python train.py --encoder_arch="mlp_mixer" --model="contrastive image-text model" --dataset="cartoon faces" --train_examples=50862 --image_size=64 --crop_scale_min=1 --horizontal_flip=false --translate=0.12 --cutout=0.4 --tokenizer="word" --vocab_size=45 --loss="softmax" --embed_dim=256 --encoder_norm="layernorm" --encoder_norm_position="pre" --encoder_activation="gelu" --encoder_mlp_ratio=4 --encoder_parallel_block=false --encoder_inner_norm=false --encoder_drop_path=0.15 --encoder_patch_size=[8, 8] --encoder_conv_stem=true --encoder_layers=6 --encoder_width=384 --text_encoder_causal=false --text_encoder_width=192 --text_encoder_layers=6 --text_encoder_norm="layernorm" --text_encoder_norm_position="pre" --text_encoder_activation="gelu" --text_encoder_mlp_ratio=4 --text_encoder_head_dim=64 --text_encoder_fused_qkv=false --text_encoder_bias="all" --text_encoder_qk_norm=false --text_encoder_parallel_block=false --text_encoder_inner_norm=false --text_encoder_positions="rope" --init="small_normal" --residual_init="none" --optimizer="soap" --beta2=0.95 --lr=0.001 --beta1=0.9 --shampoo_beta=0.95 --eps=1e-08 --precondition_frequency=25 --max_precond_dim=1536 --one_sided=false --adamw_lr_other_params=0.0016 --steps=5400 --batch_size=128 --epochs=13.6 --lr_schedule="linear" --final_lr_fraction=0.05 --warmup_steps=1080 --weight_decay=0.1 --adamw_weight_decay_other_params=0.01
Rows from block 2 of the image encoder of a small contrastive image-text model, named by matrix and row number. Rows with one number belong to one neuron. Each number is 50 + 15 x the weight over its row's rms, rounded and kept within 0 to 99. All counts start at 0.
After each neuron's rows are labels from the 100 images, of 14976, where the neuron reaches its highest value: "top examples" is what is common among them. Only what is clearly more common there than usual is listed. The data: cartoon faces.
# fc1: MLP up (encoder.blocks.2.mlp.fc1.weight, 1536x384), inputs 96-191
# fc2: MLP down (encoder.blocks.2.mlp.fc2.weight, 384x1536, transposed), outputs 96-191

fc1.745:13 61 31 80 70 62 35 51 63 65 38 51 63 54 62 59 31 33 79 51 58 60 74 72 62 49 54 00 56 60 61 76 65 79 42 64 56 29 37 62 72 59 47 70 48 12 40 67 70 71 45 51 36 30 47 71 51 75 52 55 35 57 40 66 79 56 46 56 63 65 43 56 49 58 36 60 35 43 54 52 58 56 54 51 50 46 40 49 50 52 41 60 45 46 31 47
fc2.745:49 50 44 36 44 80 41 39 57 53 65 40 39 29 59 28 43 40 64 89 46 30 40 54 45 34 39 51 52 54 40 60 65 45 35 74 54 40 39 69 61 22 53 50 56 56 64 44 51 48 66 58 51 51 35 52 57 38 59 55 44 55 39 55 41 57 28 30 38 44 69 51 36 35 73 62 43 45 41 65 41 38 52 63 50 87 66 33 35 41 63 57 56 56 76 46
top examples: a bun; a mohawk; pointed hat

fc1.692:47 43 55 74 69 56 61 29 29 74 34 59 70 51 62 29 26 45 73 65 48 52 53 60 48 37 62 60 57 59 40 45 57 38 37 42 42 43 37 54 19 41 59 36 72 55 73 54 55 34 53 49 57 73 65 43 41 67 47 15 21 35 65 36 51 34 35 47 49 68 45 65 34 52 50 20 39 46 41 72 31 33 37 78 89 68 29 44 58 32 53 61 27 46 36 30
fc2.692:62 20 53 54 57 43 55 42 41 18 62 45 29 45 72 76 51 36 58 48 66 63 72 49 52 34 55 39 42 88 32 43 33 59 67 32 54 76 55 34 27 39 50 73 88 41 64 52 57 51 31 33 46 36 42 44 34 49 62 72 42 65 45 61 43 45 66 44 56 46 82 49 73 19 56 83 42 40 49 44 58 54 42 42 56 60 61 44 47 83 52 52 26 50 73 72
top examples: beard; bald

fc1.303:45 55 62 58 45 42 64 51 46 45 40 48 40 64 23 51 57 38 81 91 62 49 49 30 33 45 41 54 65 31 31 35 61 58 38 51 29 45 37 58 47 53 52 20 40 50 35 49 58 29 44 41 39 36 27 62 61 27 54 47 58 38 53 20 34 48 47 34 58 45 57 34 65 49 50 51 49 63 33 29 56 32 48 81 56 49 47 42 66 34 54 63 49 57 88 78
fc2.303:57 30 62 26 22 23 50 73 63 39 56 67 41 35 41 54 22 76 72 44 48 29 24 61 44 76 47 69 56 33 82 36 30 37 30 35 73 58 36 50 66 64 39 55 25 40 67 52 45 37 48 24 52 53 43 50 53 20 47 24 60 49 59 42 39 48 56 34 47 44 62 61 52 45 62 47 19 19 71 74 57 48 92 35 55 63 22 48 37 66 70 36 34 74 67 48
top examples: smiling; winking

fc1.241:48 72 57 38 41 66 42 56 73 51 69 52 61 91 49 50 32 79 53 64 19 31 50 77 21 29 46 74 49 49 42 52 55 46 62 58 63 41 35 19 31 33 69 35 54 62 80 34 54 41 31 68 22 39 47 53 53 42 54 67 61 44 30 35 48 39 78 60 58 76 62 49 76 58 61 66 53 34 37 42 56 46 58 40 67 55 51 35 27 99 55 55 62 39 45 44
fc2.241:37 60 60 73 70 47 70 61 34 65 50 46 68 38 58 53 49 60 40 58 73 77 75 57 52 26 52 48 52 43 45 38 86 10 25 81 57 21 27 49 72 51 44 47 31 35 59 32 60 62 59 60 43 70 36 51 41 28 46 39 55 59 70 35 49 59 61 23 35 54 61 61 47 54 55 37 68 60 53 60 61 45 83 42 30 35 56 49 23 46 60 42 65 45 68 57
top examples: beard; a bun

fc1.97:31 77 69 75 28 62 60 27 44 71 42 66 59 42 64 68 58 34 50 67 58 53 76 63 50 43 63 26 29 61 83 54 50 49 43 26 54 57 27 34 48 58 49 40 34 39 50 64 17 68 44 49 52 70 27 78 72 47 48 42 32 58 30 59 47 61 43 37 54 59 21 33 60 55 38 74 56 50 40 31 37 44 59 65 44 53 13 26 58 74 46 56 73 72 42 45
fc2.97:53 36 69 56 47 54 58 47 67 43 56 54 41 63 43 48 60 64 46 57 52 54 60 30 51 53 55 39 56 41 22 58 49 49 39 43 52 46 47 58 38 24 47 32 42 64 67 35 40 60 65 63 63 57 71 46 60 55 58 66 16 50 37 47 70 37 56 41 32 49 42 76 49 44 84 43 47 48 47 60 46 62 56 60 46 44 51 70 45 66 24 55 44 71 78 35
top examples: black hair; blue face

fc1.472:49 62 31 45 53 28 53 37 39 75 54 46 69 59 58 16 64 63 49 58 37 62 45 48 54 87 60 66 34 41 50 56 25 62 53 54 39 40 56 44 68 68 47 54 40 31 12 44 17 57 57 23 61 42 43 62 82 53 37 60 60 48 25 47 56 43 39 30 60 43 23 48 48 66 51 32 81 45 51 98 74 41 34 45 57 53 41 36 49 35 39 49 37 49 37 53
fc2.472:34 40 73 81 36 39 55 32 43 16 20 26 81 66 35 57 38 43 44 56 35 63 67 45 72 43 55 22 58 56 56 21 46 40 33 32 21 38 33 78 47 32 46 44 39 60 75 57 63 52 12 66 53 41 48 42 52 33 46 56 47 48 50 54 73 78 85 54 56 43 49 61 57 66 36 61 49 22 29 59 28 67 88 53 38 48 73 64 52 72 78 72 64 62 26 55
top examples: beard; orange face; expression: surprised; yellow hair

fc1.138:46 57 45 41 59 58 66 36 67 48 66 45 41 17 38 45 56 38 41 64 71 38 56 60 69 67 38 53 38 75 69 44 43 64 59 61 69 56 39 57 60 45 50 87 50 66 50 30 57 40 42 52 44 48 33 74 67 37 58 57 42 56 61 45 28 76 28 80 70 82 49 49 62 45 72 52 48 40 48 04 30 62 13 44 24 43 29 33 57 51 56 39 61 61 57 53
fc2.138:54 51 93 36 22 40 31 34 49 48 60 50 33 51 46 40 48 63 36 64 47 55 45 50 51 30 48 30 46 56 29 76 35 78 51 47 33 47 35 99 65 05 60 45 56 34 80 22 52 83 47 40 60 45 50 26 44 70 60 59 53 44 33 47 72 21 36 45 66 53 47 54 39 30 53 22 66 40 70 47 77 39 47 38 63 30 53 30 51 50 35 59 33 46 86 52
top examples: beard

fc1.722:68 26 36 78 52 38 42 86 48 54 35 48 54 33 53 42 58 41 37 43 62 47 56 35 42 49 78 42 28 47 38 59 74 39 59 78 36 65 38 58 26 72 40 30 52 60 72 45 56 52 55 43 36 33 27 41 47 68 54 31 68 72 52 69 54 28 65 27 57 47 52 47 60 47 47 43 99 50 81 67 54 60 50 51 20 51 45 59 27 48 65 51 59 61 51 62
fc2.722:46 56 44 61 31 49 58 59 56 66 39 74 45 54 37 54 55 65 51 32 47 45 66 70 48 44 45 42 48 52 55 74 58 35 53 11 44 30 71 49 29 46 24 61 41 48 74 56 70 51 48 11 40 52 17 64 72 40 42 83 20 33 34 71 41 52 41 56 64 60 28 31 33 41 64 72 64 61 61 77 58 43 49 56 46 44 33 41 45 52 41 49 38 55 40 63
top examples: smiling; winking; cap

fc1.53:40 36 57 35 34 75 52 68 56 34 41 52 22 08 35 50 61 38 77 56 40 51 38 47 77 72 46 43 43 35 48 72 53 57 29 75 39 40 06 29 37 65 49 83 61 33 59 51 46 52 41 26 44 64 47 44 49 38 26 28 65 66 48 60 45 30 35 54 40 29 77 38 74 50 53 39 72 56 27 50 79 34 45 68 54 47 35 48 46 74 53 59 99 62 56 71
fc2.53:74 42 58 41 57 31 55 44 40 03 50 35 48 41 75 59 32 57 49 50 68 61 39 24 43 62 44 54 45 46 70 33 44 42 49 55 60 71 47 46 51 41 51 63 65 59 54 50 84 44 40 50 63 79 76 64 49 37 72 63 63 62 55 54 41 16 55 36 75 58 53 47 44 52 52 48 59 49 56 82 46 60 86 26 37 45 47 54 36 32 30 51 27 58 49 36
top examples: smiling; winking; orange face

fc1.352:52 00 40 39 52 64 60 43 71 72 37 37 53 29 52 66 49 37 78 57 47 45 81 38 55 42 54 57 56 39 72 53 27 39 52 48 54 33 49 47 37 52 50 65 28 40 56 71 33 38 78 49 78 47 39 41 54 22 67 40 54 42 42 98 59 47 68 71 49 38 61 50 48 27 84 38 57 15 33 46 67 72 56 63 63 51 47 20 34 67 52 38 60 45 15 42
fc2.352:45 61 57 54 60 19 25 32 58 63 65 46 54 39 32 64 27 43 32 64 56 53 56 46 52 30 40 67 42 46 60 40 44 65 15 67 41 39 19 40 42 53 50 56 50 71 68 40 14 61 47 17 36 29 49 55 48 44 49 50 51 51 43 24 58 45 66 42 58 64 44 40 55 42 34 47 58 74 68 28 54 50 66 49 53 40 59 92 47 55 53 73 45 75 75 57
top examples: smiling; beard; winking

fc1.704:71 69 46 45 40 16 30 75 43 67 52 56 51 64 71 58 31 29 56 89 42 43 37 36 40 76 50 67 47 40 48 61 56 70 37 67 58 34 56 45 59 68 30 45 37 55 33 37 62 72 31 39 46 51 73 51 57 25 65 29 48 52 19 90 61 50 63 52 58 38 65 27 59 52 51 35 60 29 49 65 34 50 68 42 54 26 47 54 57 65 37 43 45 45 09 46
fc2.704:37 53 53 61 31 70 36 54 73 21 49 59 31 42 56 51 67 49 49 46 64 38 41 48 57 37 19 47 43 65 27 20 76 24 67 32 19 68 57 75 60 69 29 62 55 43 35 65 40 40 25 74 58 58 40 70 29 60 59 62 53 64 64 40 56 53 34 66 37 52 51 53 57 55 62 72 34 34 48 26 47 64 73 45 56 39 53 51 65 51 77 45 38 32 78 66
top examples: black hair; spiky hair

fc1.163:38 39 17 49 09 47 45 68 54 45 28 49 56 68 60 37 47 47 49 40 45 74 51 67 71 58 79 32 50 59 27 78 51 34 33 56 22 57 57 67 33 54 53 42 36 32 47 54 36 65 42 31 18 28 83 49 40 20 72 47 42 59 48 51 45 34 54 64 49 52 93 60 51 72 38 27 48 46 47 81 44 45 54 46 52 77 72 18 43 68 19 62 29 23 49 35
fc2.163:52 72 34 70 47 40 38 12 48 50 73 51 69 40 44 43 51 44 39 46 53 70 41 36 39 61 52 61 69 48 53 30 65 61 75 38 35 68 51 62 58 62 48 47 71 56 09 45 38 74 55 46 74 47 26 31 56 51 49 61 42 86 72 60 27 67 52 45 50 54 51 71 49 51 60 53 63 50 57 49 71 45 53 36 57 43 47 52 47 37 63 70 71 63 56 57
top examples: a bun; teal hair

fc1.675:59 44 61 31 72 58 49 56 26 63 70 51 25 64 45 60 70 37 48 53 49 32 62 61 48 62 37 68 54 52 42 50 52 58 68 26 87 57 49 56 49 13 53 37 39 40 44 45 43 55 32 63 85 48 68 37 20 39 29 60 54 71 56 43 32 30 52 60 32 31 54 45 10 58 29 29 19 54 52 38 40 62 64 49 58 60 64 48 69 68 19 46 68 73 22 42
fc2.675:58 67 84 52 54 56 47 46 72 54 47 37 68 44 67 56 67 65 23 53 61 48 65 49 29 46 60 38 75 80 10 43 37 59 42 52 78 56 55 17 27 59 48 64 53 65 43 63 54 46 56 65 49 51 22 58 42 60 96 56 48 64 66 58 66 44 55 43 52 41 42 49 73 38 55 52 21 70 42 67 41 35 67 39 63 47 66 49 66 50 44 65 54 42 64 71
top examples: beard

fc1.267:70 66 33 55 28 59 44 79 52 54 45 57 68 63 42 51 44 55 86 51 63 57 51 39 45 60 40 46 60 57 40 47 49 45 89 67 46 50 52 35 47 37 65 53 26 52 55 53 57 35 58 43 68 49 40 62 70 42 50 45 59 73 31 52 63 31 43 35 17 59 40 51 46 70 77 43 46 79 51 50 70 54 42 65 47 44 33 36 27 52 25 68 46 49 50 36
fc2.267:59 49 45 39 71 63 29 53 30 42 64 54 49 56 28 49 49 23 69 48 51 51 67 56 57 47 14 70 55 38 62 24 33 42 76 59 45 52 24 44 31 72 45 40 34 64 56 63 28 27 69 59 54 53 58 43 46 50 47 38 58 29 38 40 55 88 30 44 57 43 58 49 61 50 48 48 48 22 81 40 50 39 55 49 78 56 55 72 51 44 45 56 39 56 48 31
top examples: a bun